config.toml
tokenizer = "char"
loss = "softmax"
embed_dim = 384
encoder_arch = "mlp_mixer"
encoder_parallel_block = false
encoder_inner_norm = false
encoder_moe_every = 1
text_encoder_norm = "rmsnorm"
text_encoder_norm_position = "pre"
text_encoder_parallel_block = false
text_encoder_positions = "learned"
muon_scale = "original"
warmup_steps = 230
Rows from block 4 of the image encoder of a small contrastive image-text model, named by matrix and row number. Rows with one number within an expert belong to one neuron, the router's apart. Each number is 128 + 24 x the weight over its row's rms, rounded and kept within 0 to 255. All counts start at 0. After the name is the row's rms in percent of the matrix's.
Before each expert's rows are labels from the 100 images, of 14848, where the router gives the expert most weight on average: "responds to" is what is common among them. Only what is clearly more common there than usual is listed. The data: seven-segment displays showing three digits. In brackets: how many of the 100.
# router: router (encoder.blocks.4.mlp.router.weight, 4x256, trained with AdamW), inputs 0-85
# up: expert up (encoder.blocks.4.mlp.up, 4x256x256), inputs 0-85
# down: expert down (encoder.blocks.4.mlp.down, 4x256x256, transposed), outputs 0-85

# expert 0
responds to: dark on pale (55)
router.0 110 [130 162  99 124  82  80 112 138 134  95 116 147 105 137  85 102  98  94 119  69 108 139 132 154 148  98 123 162 158  79 104 108 130 146 127 113  91 122 159 118 120 117 130 146  96 154 157 138 107 121 165 142 121 145 135 132 132 140 121 123 127 108 126  95 125 163 125 134 111  95 145 127 122 127 117 186 152 120 107  82 127 112 107 172 130 110]
up.0 096 [142 129  52 103 140  91 124 132 106 119 130 136 109 103 145 149 127 123 158 134 142 144 115 109 108 134 105 122 108 149 125 162 110 149 150 139 152 160 112  73 129 139 105 145 130 118 135 143 164  55 145 150 101 145 117 122 139 119 149 143 146  94 124 139  96 126 128 150 128 189  88 142 118  97 114 141 133  68 109 127 119 108 101 105 101 130]
down.0 094 [103 108 138 142 105 114 141 139 181 143 137  75 103 134 171 139  77 114 143 130 152 152 123 143 108 136 146 158 191 123 117 103 131 112 146 189 144  80 162 173 129 143 160 174 101  98 105 150 159 154 168 154 145  98 150 136 122 116 146 103 147 148 161 107 107 169 146 160 114 151 164 110 121 133 120 133 129 121 158 124 121 123 149 126 116 129]
up.1 106 [111 115 170  98 146 109 111 151 141 139 122 115 132 117 158  75  95 113 111 125  98 135 139 131 130 173 148 105 121 150 141 147 128 155 103 137 150 109 173 106 142 152 128 137 130 144 160 127 179 150 148 133 132 113 105 139 133 133 127 104 156  96 130  86 116 157 110 119  84 123 143 103 152 149 139 165 115 123 110 117 152 129 129 156 101 116]
down.1 101 [126  99 104 151  97 140 168 149  99 112 119 148 123 114 112 142  98 122 104 106 135 130  68 143 101 114 122  98  97 108 119 136  92 140 153 131 142 113 131 130  95  91  94 120 141 151 103 131 137  81 169 135 129 126 125 105 154 122  81 150 106  70 184 152 141 143 138 139 142 126  89 154 157 137 130  99 140 135 144  80 112  94  63 156 118 100]
up.2 104 [131 110 129 105 105  93 157 147 105 141 107 143 127 155 116  97 151  93 164 163 108 120  95 120  97 105  83 144 123 131 110 107 118 114 103 109 102 127 125 109 109 159 110 113 138 113 147 161  99 139 126 127 147 154 115 176 136 134 135 113 175 124 177 161 142 142 148 156  97  82 176 123 133 122 114 122  88 157 138 129 131 130  97 122  80 104]
down.2 091 [174 136 133 117 152 176 122 124 145  93 116 117 125 121 122 123 137 122 124 151 137 129 125 128 213 150  80 124 114 103 133 128 159 122 146  69 129 144 120 149 136 144 105 156 103 167 123 123 112 143 138 107 117 109 152 123 109 106  96 140  95 113 100 149 144 109 107 142 154 141 159 142 172 161 115 150 131 119 131  78  95 118 124 109 129 124]
up.3 096 [117 119 123 178 110 128 125 115 157 121 150 129  69 135 135 156  95 162 135 126 149 161  94  93 121 155 152 137 155 115 132 131 143 135 137 142 155  79 108  98 155 150 101 151 141 165 123 173 122 120 142 142 108 125 121 127  70 134 178  96 165  84 112 170 117 152  65 149 140 118 180 162  90 107 147 125 140  90  75 146 162 144 118 131 107 121]
down.3 104 [109 120  77 133 128  86 104 122 111 142  64  83 109 146 125 162  92 107 122 112 121 115 139  79 128 105 137 174 127 123 152 173 116 109 120  99 156 111 141 144  96 137 137 136  98 135  99 111 158 170  89 117 125 102  81 121 134 122 135 164 123 137 137 119 134 190 129 100 141  98  85 115 123 167 130 112 169 115 152 124 114 142 115 143 130 119]
up.4 101 [122 100 114 121 144 134  97 129 188 106 154 115 101 110 116 143 138 141 147 133 150 132 112 128 118 116 116 116 137 123 142 136 111 111 127  97 105 115 132 113 165 122 121 132 135 151 138 134 109 147 151 112 128 157 119 141 118 153 192 128 102 107 122  97 115 134 139 130 137 101 162  89 139 137 115 211  88 139 125 106 157 123  85  83 152 127]
down.4 101 [144 121 104  98 138 105 144  96 123 116 147  87 140 130 163 153 109 104 121 135 156 112 149 121 117 126 134 173 118 109 157  98 174 118 186 162 133  92 124 151 112 147 109 125  96 154 162 160 149  82 150 161 107 167 144 121 102 136 129 161 126 180  75  85 107 141 118 132 109 153 127 155 146 122 128  98 144 106 133 154 135 150 140 130 102 125]
up.5 110 [169 136 132 118 108 112 130 115 119 171  91  99 119 102 134 108 104  75 133 102 135 107 153 140 120 135 118 154 129 169  93 102 158  91 132 153 170 146 122 135 148 149 115 190 125 127 126 105  77  93 142 116 133 144 140 104 121 121 115 143 151 110 122 143 125 108  83 104 128 128 143 122 132 158 118 111 123 123 129  94 130 131 113 136 114 159]
down.5 101 [123 133 135 155 116 131 103 140 113 124  97 123 138 116  81 100 123 144 146 126 136 199 126  93 149 136 115 112 112 129 129 143 115 100 123  98  92 137 173 150 117 119 119 151  89 122 122 139 123 115 147  35 116 142 174 136 133 138 134 154 141 122 113 163 130  87 160  95 116 121 125 110 133 147 124 107 123  97 104 190 132 134 104 146 110 129]
up.6 104 [ 98 151 144 118 149 125 124 132 150 164 112 167 126  85 156 131 122 128 164 111 158 114 151 114 119 154  86 141 110 108 138 138 115  72 115 118 141 135 100 133 122 115 105 137 156  86 122  84 140 115  87 101  92 139  87  96 121 123 119 135 109 136 104 160  86 163 164 150 113 129 113 133 115 148 122 198 137 133 165 123  98 165 135  79 117 121]
down.6 107 [113 102 139 183  79 143 134 134 104 126 100 124 140 133 134 110 145 132 148 157 164 120 114 145 146 124 146 100 133 167 113 137 109 125 109 154 108 114 123 105 135 124 144 156 157 125 138 143 170 119 147 176 109 121 149 141 154 153 103 111 133 110 132 145 142 116 157 131 149 114 111 110 127 129 134 130 164  87 111 171 124 142  97 132 112 178]
up.7 103 [120  87 139 104 145  91 122 137  93 181 178 170 158 136 123 109 183 120  83 128 113 102 101 103 106 148 101 142 114 129 130 127 142 118 122 134 164 138 124 146 134 132 198 131 166 112  95 126 113 103 135 168 154 134 110 137 116 142 110 116 131  88 169 147  86 139 115 128  91 109 183 136 112 143 103 171  94 146 138 189 131 137 111 174 112 126]
down.7 102 [116 112 126 129 129 132 143  92  76 139  83  99 135  99 111 131  90 163 142 105 127 148 126 126 129 135  74 109  96 140 147 152  82 156 149  86 152 113 119 121 158 133  90 128 107 142 153 126 138 150 166 106 107 130 130  78 108  85 146 105  82 111 104 132 110 173 134 120 163 148 125 102 125 164 149 107 140 114 132 112 163 144 157 113 137 115]
up.8 090 [113 154 131 153 111 125 141 138 107 130 112 135 121  94 161  94 123  95 102  90 132 158 124 128 129 102 182 116  91 127 145 109 155  89 117  89 123 102 102 124 136 127 157 135 129 102 138 127 135  50 123 118 155 152 143 134 135 129 192 116 140 137 133 127 107 151  94 110 125 125 104 136 158 165 157 126 127 137  86 141 109 137 122 117 135 133]
down.8 093 [ 90 126 150 141 140 160 127 152 114  88  78 125 130 131 131 148 150 146 110 105  88 109  69 159 173 163  91  81 122 141 105 154  95 131 158 136  95  94 121 114 129 148 151 117 167 122 137 144 146 165 131 146 110 105 137 113 116 114 141 126 159  96 126 103 119 147  96 149 132 151 112 146 118 117 167 137 145 137 135  91 146 169  96 106  98 102]

# expert 1
responds to: the digit 8 (63); the digit 0 (62); second digit: 0 (35); first digit: 8 (29)
router.1 097 [138 162 157 150 145 148 113 130 146 138 118  75 153 123  92 145 116 140 124 152 132 134 143 124  97 115 120 172 107 164 149 157  92 127 180 124 145 112 103 118 105 140 111  73 148 141 142 141 130 108 146 148 143 112  99 129 136  68 114 159 112 153 153 110 150 130 129 142 128 125 156 150  84 136 126 128 144 106 157 171 153 154 127 113 151  85]
up.0 092 [ 87 141 136 134 136  91 153 135 147 113 126  98  79 110 144 154 116 146 149 169 145 125 133 137 132 156  92  79 110 152 129 119 114  92 140 131 162 125 104 111 168 130 116  86 166 116 108 120 113  89 149 115  68 106 147 133 127 126 159 104  92 138  95 114 107 129 144 131 151 134 112 147 147 142 110 154 100 116 116 133 107 137 116 130 125 135]
down.0 093 [155 129 126 149 113 164 123 118 141 149  90 154 135 105 123 117 106 114 111 112  84 133 178 142 133 164 132 142 141 138 119 115 174 125 163 142 118 185 168 125 159 119  97 102 112 158 132 132 127  97 101 159 150  93 131 108  89 132 131 112 132 167 110 161 166 141 116 136  86 140  86  99 137  85 140  84 139 139 112 138 125 159 133 170 115 153]
up.1 103 [163 111 124 110  85  83 143 105 141  91 131 110 165  66 103  86 124 112 128 139 137 111 140 163 134  99 130 134  90 133 166 138 140 124 115 111 152 100 157 105 161 163 171 134 137 143  98  81 119 119 112 169 125 151 142 155 112 118 124 146 120 107 129 120  95 126 136 111 139 129 132  83 143 115 162 140 111 120 156 135 104 124 124 141  73 120]
down.1 103 [ 97 114 113 163 130 125 123 137 143 147 163 163 107 159 145 144 140 142 148 109 158 139 127 103 106 137 135  99 106 123 153 140 110 107 143 168 131 176  88 173 124 135 184 142 105 128 138 157 134 130 154 105 175 124 130 146 121 154 104 121 117 142  81  98 141 127 130 126 133 138 131 157 134 138 118 123 127 133  93  92 129 106 122 131 163 190]
up.2 101 [ 85  90 136 120  75 123 133 154 110  99  73 150 175 141 118 109 123 125 143 109 134 166 165 126  88 110  95 139  97 132 124 132 114  90 119 125 110  81 167 135 144 129 125 147 145 135 118 119 125 102 106 116 137 149 160 114 142 128 151 144 174 125 124 134 108 143 110 109 128 139  82 140 124 106 104 120 128 127 112 113 159 140 151 128 120  94]
down.2 101 [139  91 121 145 111 125 144 105  98 101 138 120 100 154 156 130 117 121 161 132 149  76 162 116 156 115 150 125 114 138  84 127 121 116  84 149 153 166 123  99 106 105 126 108  84 107 139 120 123 111  95 165 125 101 156 114 119 125 115 129 125 104 104 134 124 127 128 100 139 132 128 129 131 145 143 108 100 134 115 132 110 129 125  62 101 117]
up.3 096 [128 116 159 110 123 119 126 137 127 117 105 140  75 154 181 127 101 101 175 157 166 104 130 100 110  97 126 119  88 132 149 133 110 102 161 103 115 102 123 118  90 124 194 113 139 149  86 113 136 119 140  94 136 142 112 145  93 125 138 149  89 139 149 116 157 118  90 161 141 151 114 108 131 106 136 109 121 113 116 172 115 100  98 117 113 139]
down.3 100 [115 106 133 125 118 131 131 155 162 153 132 143 132 134 131 146 119 146 161 140 121 122 106 170 140 113 151 120 134 124  93 113 122 142 121 141  92 126 160 150 117 127 113 138 132 127 143 106 141 118 162 185 121 118 119 131 160 127 156 125 150 178 122 114 152 112 140 113 122 163 130 173 154 151 145 106 156 118  85 132  90 168 178 138 155 121]
up.4 095 [116 121 123 116 143 140 128 130 176 121 119 111 167 127  77  90 119 111 130  80 165 163 114 146 170 131 112 135 154 126 140 107 134 118 108 110 152 120 133 112 121 122 119 179 114 145 153 102 111 146 117 130 137 132 122 118 210  96 144 141 182 145 136 125 128 162 119 141 148 169 179 130 138 168 102 129 117 145 130 122 143 129 109 169 143 106]
down.4 098 [141 130 105 106 150 141 124  70 139 123  61 154 120 109 149 149 148 159 164 160 148 116 124 154  95 128 132 126 125 118 140 113 129 141 117 166 140 112 110 142 159 170 154 137 135  85 114 107 123 104 121 134  92 141  92 132 125 140 128 130 132 151 151 147 145  88 123 128 123 108 120 149 132 112 132 123 114 123 161 121 143 160 139 151 101 176]
up.5 088 [120 117  81  79 134 135 129 103 134 150 156 155 119  74 123 141 161 141 154 131 134 123 144 103 102 151  90 118 160 134 146 126  94  99 139 106 152 159 103 131 114  75 106 166  86  98  90 113 124 103 138  98 134  91 156 130 116 157 109  71 158 123 109 133 102 132 116 100 137 105 154 145 122 107 157 107 192 110 115  89 141  99 113 120 146 110]
down.5 099 [122 116 150 143  96 110 139 183 135 127 122 148 103 145 102 121 126 143 111 124  99 114 156 107 159 131 154 112 123 142 130  98 134 160 104 181 125 110 116 124 174 155 112 132 110 134  95 128 109 142  85 181 131  76 160 165 149  95 131 123 150 130 126 102 152 156 150 102  94 179 105 138 153 150  89 117  71 153 169 161 151  96 152 138 137 148]
up.6 105 [171 110 121 129 153 144 123 103 101 120  90 169 127 108 126 146 176 109 181 141 127 120  99 134 111  85 149 104 149 117 141 139 117 129 131 105 155 111 132 132 147 140 104  86 159 153 116 125 168 101 121 139  67 132 147 128 154 162 151 103 120 152 148 148 134 133 150 115 109  80 149 103  87 167 114 139 129 109 122 136 115 134 119 157 129  69]
down.6 105 [142 162 122  75 138 125 147  98  71 117 118  87 152 110 128 136  91 134 122 100 105 121 132 142 141 127 115 121 126 127 116  95  88 106 164 103 158  97 116 109 107 141 126 110 137 124  98 119 126 149 181 106 162 127  73 130 145 116 155  86 106 125  84 125 159 100 138 160 151 128 152 140 149 117  76 123 118 114 115 126 135 156 122 131 102 157]
up.7 111 [139 133 144 148 129  83 143  90 150 179 142 124 118 104 104 130 130 140 119 134 129 132 134  72  91 108 102 118 135  77 109 104 120  98 137 142 121 156 108  84 154 128 138  87 101 111 147 105 104  91 104 112 137 142 134 150 139 122  87  83 115  81 172 120 134 110 105 136 137 128  91 121 139 108 142  84 103 136 156 166 136 173  90 140 146 156]
down.7 108 [113 105 108 159 133  60 130 150 187 111 108 120 150 151 144 125 169 150 115 171 153 110 102 115 112 163 159 145 139 176 116 121 130 128 155 153 135 150  99 117 147 142 103 134 144 162 135 104 141  93 109 151 141 171 129 149 123 148 106  95 133  99 114 173 137 124 172 138 132  96 125  89 129 157 120 111 121 125 126 149 117  72 141 110 168 115]
up.8 095 [135 109  93 108 115 121 133 169 109 183 133 112 113 158  95 137 144 151 118 124  91 140  92 133 131 184 126 175  99 124 110 162 156 110 184 127 110 113 129 133 149 122 115 158 131 139 140 147 103  87  85 158 114 146 100 158 138  82 131 146 118 143 118 116 115 100  71 155 132 126 136 133 140 135 111 138 156 119 119  97  84  98 118 112 114 127]
down.8 101 [153 166  84 110 149 152 141 154 182  68 169 185 137 107 133 101 163  98  90 113 100 147 121  86 142 137 140 119 196 111 125 147 138 137 153 147 172  99 116  90 126 110 140 129 149 105 136 118 154 178 125 140 120  95 120 139 111 139 137 104 114 113 151 122 137 150 118 148 188 125 123 139 134 164 131 115 107 114 147  95 126  97 133 113 116 135]

# expert 2
responds to: dark on pale (82); the digit 3 (60); first digit: 3 (29); third digit: 3 (28)
router.2 090 [129  79 116 123 133 134 120 142 103 163 108 127 125 136 147 153 106 110 110 141 104 125 152 104 137 150 120  97 129  96 171 122 182 124 123 135 154 165 130 168 141  99 131 114 146 155 124 159 111 172 154 112 128 147 113 120 134 125 144  98 149 132  76 149 116 122 143 119 187 177  93 125 159 155 176 122 131 132 105 125 116 113 124 116 157 127]
up.0 096 [113 142 130 113 120  74  86 154 115 133 114 144 162 153 135  94 117 140 100  95 130 122 116 147  97  82 163 147 117 118 150  95 121 121 106 174 148 163 148 117 141 142 137 153 120  96 139 108 115 125 108 152 154 148 142 131 133 108 157  92 126 125 156 151 160 126 131 128 150 173 171 135 107 136 139 122 130 105 161 100 145  89 142 102 106  95]
down.0 094 [153 129 133 178 102 140 162 120 114 138 116 126 147 109 107 177 185  96 142 153  95 131 106 110 131 146 135 103 112 107 124 109 109 120 188 151  99  95 115 117 105 124 167 113 104 154 118  99 140  84 140 134 114  83 160 147 126 133  92 152 154  81 106 109 141 182 159 132 136 124 108 129 159 122  97 117  98 185  96 162 165 152 124  92 144 144]
up.1 097 [118 102 137 126 148  91  87  75 124 127 149 135 180 140 116 119  79 146 142  98 131  90  74 146 124 107 109 158 144 125 133  85 126  94  97  87 173 133 138 148 146 160 102 125 127 111 113 128 138  81 141 144 137 126  93 152 118 102 129 109 160 131 148 141 149 120 141 137 122  92 135 115 126 134 135  94 158 108 126 140 113 137 127  98 158 144]
down.1 101 [107 142 147 127 113 122 127 176 124  68 144  93 124 165 171 140 137 114 160 113 114 118 168 149 130 107 149 132 151 110 156 139 112 176 102 130 115 113 162 111 126 145 132 112 111 141 121 142 137  93 127 153 140 103 140 131 157 126 141 125  80 104 160 117 128 135 152 111 128 109  97 119  78 159  84 116 113 131 109 122 198 151 138 135 104 127]
up.2 101 [120 118 107 106 132 136 126 149 122 115 121 143  82 127 121  74 106 108 115 124 125 125 119 138 138 149 114 123 131 142 153  93 105 121  83 162 103 151 137  87  90 133  96 148 125 109 164 141  94 121 180  93 174 101 164 193  86 130 133 136 142 113 142  83  88 153 120 107 115 123 148 138 141  99  94 157  92 119 124 107 158 152 120 133 129 129]
down.2 102 [118 116 102 162 147 132 118 131 133 135 102 119 130 166 171 156 161 126 136 129 102 139 133 137 104 112 105 115 140 130 161 113 128  82 129 136 122 130 128 151 165 126 141  82 136 174 139 119 129 116 112 111 162 113 139 138 164 104 152 150  81 114 154 154 126  92 116 161 132 160  86 108 122 128 134  97 120  93  87 124 121  62 107 163 137 108]
up.3 112 [ 98 134 112 137  94  72 146 149 111 137 108  93  92 102 156  97 108  95  93 126 104 119 157 177 139 101 128  92  93 106 156 134 128  81 109 139  91 131  98 130 125 135  94 199 143 155 119 140  89 121 158  85 101  94 124 135 154 158 142 160 138 100 140 120 145 132 125 189 121 113 133 114 174 154 123 156 146 105 110  89 136  71 127 147 145 135]
down.3 103 [130 102  97 134 142 149 141 102 135 144 120 195 119 125  94  93 146  71 140 109 103 130  85  97  92 139 139 128  89  83  94  83 125 121 148 160  78 109 174 138 150 146 152 101 138 123 120 161  99  90  82 108 127 139 122 144 131 148 132 125 124 107 116 126 118 117 132 123 123 100  67  91 128  97 101 143 173 135 143 100 110 161 118  89 106 163]
up.4 095 [127 123 132  99 135 140 151 130 151 124 149 116 153 136 118 133 174 134 152 130 127 175 174  90 134  97 158 147 135 155 124 152 109 152 165 115 156 132 125 171 101 128 154 130 160 111 100  81 104 129 120 142 158  96 128 113  90 149 117 155 105 121 100 123 109 157 150 106 133  77 156  96 167 157  94 115  77 105 154 113 126 143 158  90 192 124]
down.4 092 [148 140 113 142 102 129 130  98 105 116 128 106 144 115 117 128 138  98 139 121 154 109  92 120 119  58 126 116 114 137 121 152 100  77 107  87 102 142 125 105 158 142 111 104 126 167 140 120 166 145 128 112 153 182 131  89 141 104 140 133 157 161 112 132 108 142 110 131 162 169 141 133  93 141  98 135 136 138 143 156 142 153 130 129  99 110]
up.5 089 [148 138 157 120 110  84 142 141 146 115 153  75 138 107 138 118 155 111  82  72 110 157 141  97 106 115 145 125 164 126  91 122 146  95  86 203 117  97 136 171  95 141 157 115 149  76 140  84 155 165 129  75 153 129 142 105 124 116 139 128 149 111 142 136 106 126 127 125 129 121 120 122 100 135 148  89 164 144 142 151 130 150 120 162 120 108]
down.5 095 [ 96 126 126  96 145 136 172 141 110 116  67 143 113 138 144 148 122 125 132 158 150 104 114 172 134 185 152 159 102 146 130 122 142 120 114  84  92 140 130 129 146 148 129 133 150 116  93 151 117 120 121 157 163  61 116 136 176 123 134 165 101 124 162  70 111 169 149 150  78 123 139 132 117 147 128 168 137 173 116 178 108 144 132 109 131 131]
up.6 099 [128 112 142 122  74  82 148 124 132 141 122 147  89 159 125 129 155 120 110 166  97  93 133 157 105 110 122 161 122  88 166  99 134  74 104 106 133 115 143 127 106 125 157 166 150 141 177 122  98 135 112 156 156  94 163 106 113  84 125 113 162 139 134  91 107 146 115 167  71 128  94 145 138 119 124 131 118 127 123 107 110 164 157 143 112 149]
down.6 099 [113 106 135  97 116 143 100 146 118 137 140  92 156 128 140 143 129  79 127 101 119 124 143  92 118 133 154 131 151 100 128 131 147 186 128 182  81 162 119 151  91 131 143  99 126 140 121 106 133 140  93 161 126 136 100  95 121 110 158 130 150 122 151 154 129 148 110 114 124 136 104  94 110 131 151  81 100 145  84 148 154  79 108 103 170 149]
up.7 101 [141 118 109 111 137 120 166 169 139  67 112 116 152 129 132 108 112 133  96 138 112 123  92 149 122 130 136 119 140 138 133 147 168 157 109 105 159 147 138 102  94 103 101 119 110 119 117 118 158 115 137 165  90 129 120 105 128 130 120 165 153 158 167 100 112  88 147 111 160 158 145 115  68 109  82 108 145 144 154 119 103 110 179 155 140 130]
down.7 094 [146 151 161 117 150 126  95  90 121 138 129 119 133 110 135 131 135 122 138 128 107  94 176 118 163  89  81 120 134 137 138  74 131 136 102  94 141  69 141  79 111 132  97 123 134 127 118 125 120 114 118 121 173  97 148 138 170 127 109 157  97 133 144 128  99 109 167 133  88 136  90 137 173 142 140 149 153 130 129 161 141 120 151 143  74  75]
up.8 096 [ 92 106 169 139 114 118  84 126 153  95 132 135 125 119 105 118 146 145 139 137  97 180 114  98 149 158  79 189 108 102 134 115 118 111 120 128  79  95 147 120 133 156  79 122 121 140 112 142 107 117 107 129 138 151 162 106 172 122 152 145 114 179 132 102 177 167 133 109 134 104 185 116 113 136 116 111 160 121 137 132  84 116 130 150 128 121]
down.8 096 [153 143 122 101 153 145 118 159 113  83 104 116 134 186 154  90 135 124 151 125 160 118 121 161 136  72 138 142 182 143 114 117 145 103  91 124 124 147 133 106 103 130 121 128 172 122 147  93 145 135 119 105 136 107 129 121  63 155 111 104 115  89 128 135 143 124  82 141 119  90  86  90 131 115 106 169  88 123 145 105 132 145 153  84 156 155]

# expert 3
responds to: the digit 8 (55)
router.3 102 [118  86 153 114 140 150 128 140 155 162 122 154 117 135 181 160 161 143 149 163 137 142 111 132 143 138 132 103 138 149  73 141 132 135 103 141 140 124 109 118 129 140 135 147 109  76  72 120 131 119  84 119 121 129 159 149 119 139 123 118 122 147 165 113 122 114 114  89  63  92  88 109 133 103 105 106 102 121 137 127 122 149 139 126 101 185]
up.0 102 [119 111 115 114 118 171 127 121 159 125 129 126 109  96 154 161 145 168 105 129 139 133 108 111 137 123 127 118 107 102 138 137 116 124 115 134  91  99 147  95 133 107 131 174 136 143 115 123 102 130  78 118 172 100 136 107 140 100 107 115 129 118  61 133 128  98 142 134 125 179  93 134 160 149 111 153 112 159 124 144  54 139 111 149  76 118]
down.0 106 [112 119 120 125 129 114 124 139 122 143 181  92 137 118 192 128 116 108 135 142 144 117 129 109  95 141 127 103 181 112 133 120 132 109 158 153 137 158 104 101 102 112  85 130 134 115  67  97 168 136  83  82 113 148 156 119 145 152 127 148 135 119  70 131 141 133 150 155 137 145 118 120 127 140 134  96 167  99 155 125  97 108 123 103 156 121]
up.1 099 [146  96 139  97 148 124 127 108 139 140 136  96 165 154  89 141 135 138 186 137 151 125 122  87 118 108 108 127 125 104 108 117 154 100 150 140 162 127 111 133 160 135 103 166 114 152 119 125 145 152 133 109 147 160 157 126 126 144 175 118 114  93  88 125 140 159 160 115  84 149 120 116 132 160 156 106 113 158 128 120 151 136 150 124 185 138]
down.1 096 [137 147 166  90 124 116  95 108 106  98 136 157 114 142 150 146 116 137 101  82 171 121 104 111 100 147 154 132 122 141 130 104 138 116 126  95 146 120 193 124 112 124 144 100 135 154 161 123  61 133 112 120  74 148 126 102 133 155 108 155 162 144 144 160 101 111 116 130 164 125 114 138 103 101 115  92 147 102 131 115 125 121 100  89 138 149]
up.2 098 [139 153 132 145 108 154 133 132 142 109  62 156 140 140 168 139 150 161 156 139 116 109 108 132 119 156 135 109 154 112 128  91 146 169  99 101 125 115 115 162 133 167 105 123 124 160 166 147 128  94 117 174 114 112  88 149 106 132 131 120 168 134 116 145 155 113 147 145 140 122  99  75 187  95 165 112 126 137 140 117 143 100 117 103 137 170]
down.2 096 [176 135 146 111 139  90 163  98  97  73 138 140 154 128 105  99 157 103 131 145 136 147 125 125 123 136 141 100 100 132 107  96 118 149 110 125  94 108 129 170 111 124  88 112 139 131  99 138 146 127 159 140  75 156 106 165 156  98 141  96 123  93 122 146 125 161  85 124 140 140 151 182 120 122 128 145  88  69  87 106 159 138 127 119 103 139]
up.3 096 [136  91 129 100 137 114 152 156  90 113 153 108 181 129 141 129 108 153 129 127 152 132 142 150 140 111 129 148 130 126  95  73 146 158 112 105 149  95 139 122 114  80 103 125 119 153 123 138 125 127 126 137 142  61 150 161  83 134 113 148 130  88 141 164  70 102 135 150 134 113 124 128 112 125 138 110 140 105 165 101 113 159 107 160 116 104]
down.3 093 [ 92 108  84 145 174 122 104 109  93 135 121 122  98  76 107 109 134 128 135 175 131  90 111  74  96 156 153 139  79 118 161 115 128  90 149 156 105 151 136 141 117 109 130 141 128 145 102 133 119 132 143 128 170 137 145 113 125 158 136 167 111 137 125  91 153 125 110 112 122 130 124 102 124 180 158 207 147 135 104 122 139 131 121 148 173 201]
up.4 102 [114 123 119 165  98  99  68 136 126 147 138 130 113  97 126 137 131  82 179 154 127 115 137 115  63 141 147 135 104 133 138 135  80 164 176  99 153 148 140 154 126 136 134 121 108 120 146 132 127 134  92 185 108 153  95 127 131 134 124 156 123 182 144 135 170 171 116 139 122 131 135 104 118 162 160 132 133 132 112 130 172  88 144 137 115 127]
down.4 098 [113 142 117 127 111 123 132 191  96 138 104 126 149 129 105  68 110 167  99 160  99 123 148  99 130 127  76 144 161 121 145 107 135  89 112 130 113 150 127 148 130 114 123 138 132 129 177 129 122 143  99 140 140 127 165 144 119 121 105 123 139 139 150 120 150 157 158 148 120 105 162 168 159 146 146 134 148 164 123 105 140 130 141 125  80  93]
up.5 107 [121 149 132 122 157  75 156 115 137  95  85 150 175  96 119 104 120 121 120 149 155 116 141 115 135 100 107 154 172 117 119 137 101 114 116 109 155 144 130 174 137  89 161 147 147 140 122 138 113 145 134 138 104 187 128  73 182 174 118  97 130 146 129  86 164 180 114  84 166 136 133  99 137 127 152 164 144 121 112 123 110 138 161 110  97 123]
down.5 099 [106 133 134 108  93 115 105 104 163 142 175 123  98 170 125 112 143 148 161 113 131 167  93 132 129  94 147 117 144 120 135  66 173 107 123 112 108 147 139 113 140 136  82 172 131 105  99 134 103 107 124 135 134 114 101 193 103 163 133 114 136 133  95 160  98 115 141 145 121  95 154 149 137 129 136  86 112 117 155 107 118 126  91 138 121 127]
up.6 101 [ 83 132  89 128  82 135 143 140  94 118 112 133 117  52 120 114 134 173 124 115 140  78  91 150 127 117 186 149 102  98 103 118 121 163 108 132 165 155 133 135 161 145 156 100 159 143 105 125 156  95 151 137  93 148 103  99 148 118  93 112 119 146 121 116 148 147 130 144 135  83 161  99 153 142 112 136 162 118 145 105 181 144 141 156 145 146]
down.6 098 [158 127 125 109 164 110 116 168 177 112 123 132 102 130 110 141 143 119 136 164 133 141 104 115 132 136 110 121 103 123 148 117 145 132 154 157 123  76  82  97 104  98 105 125 131 156 142 151 104 146 129 124 135 119 118 120 106 108 175 128 157  66 163  98 141  79 147 127 138 138 167 102  92 135 126  82  93 110 144 111 140 119 159 169 153 121]
up.7 107 [101 106 157 115 165 121 136 123 129 126 120 148 112 127  95 122 141 197  72 107 118 141 135 130 121  92  99 141 106 104 139 131 106 159 142 152  98  66 138 147 110 133 139 130 148 135 131 159 145 131 139 119 141 132 113 170 126 105 122 140  72 120 123 110 134 108 135 143 116 139  91 120 136  96  91  88 109 157 156 109 104 115  97 128 159 135]
down.7 107 [153 139 122 123  87 150 134 123 137 120 146 138 114 118  93 120  94 133 155 111  82 123  82 113 136 153 148 109 119 160 147 109 111 139 136 108 148 145 143 163 153 102 171 153 119 114 151 115 151 107 147 203 126 129 134 135 128 154 152 103 112 196 123 142 117 148 131  96 114 120 157 175 104 125 153 130 137 151  85 122 150 118 178 155 137 171]
up.8 093 [129 137 171 104 111 165 131 115 157 103  92  93  86 183  96  87 169 130 159 143 107 138  76 174 105  80 156  97 121 125 142 142 135 165 114 136 112 129 127 125 131 111 133 118  70 139 135 157 147 141 127 126 165 124 165 160 137 115 140 162 134  86 139 142 108 146 110 149 144 139 127 139 134 108 123 180 135 142 110 112 141 171 106 101 176 119]
down.8 101 [ 93 126  98  92 105 105 125 136 112  97 125 160 118 158 101 136  68 124 117  81 145  93 141 115 138 139 106 122 128 178 133 124 131 133 127 130 127 132 115  88 131 123 130 122 112 137 108 151  78 126 129 105 141 101 176  84 133  93 187 135  90 107 119 173 149 134 117 120 126 105 125 173 113  97 153  94 139  74 135 139 128 116 107 104 111 109]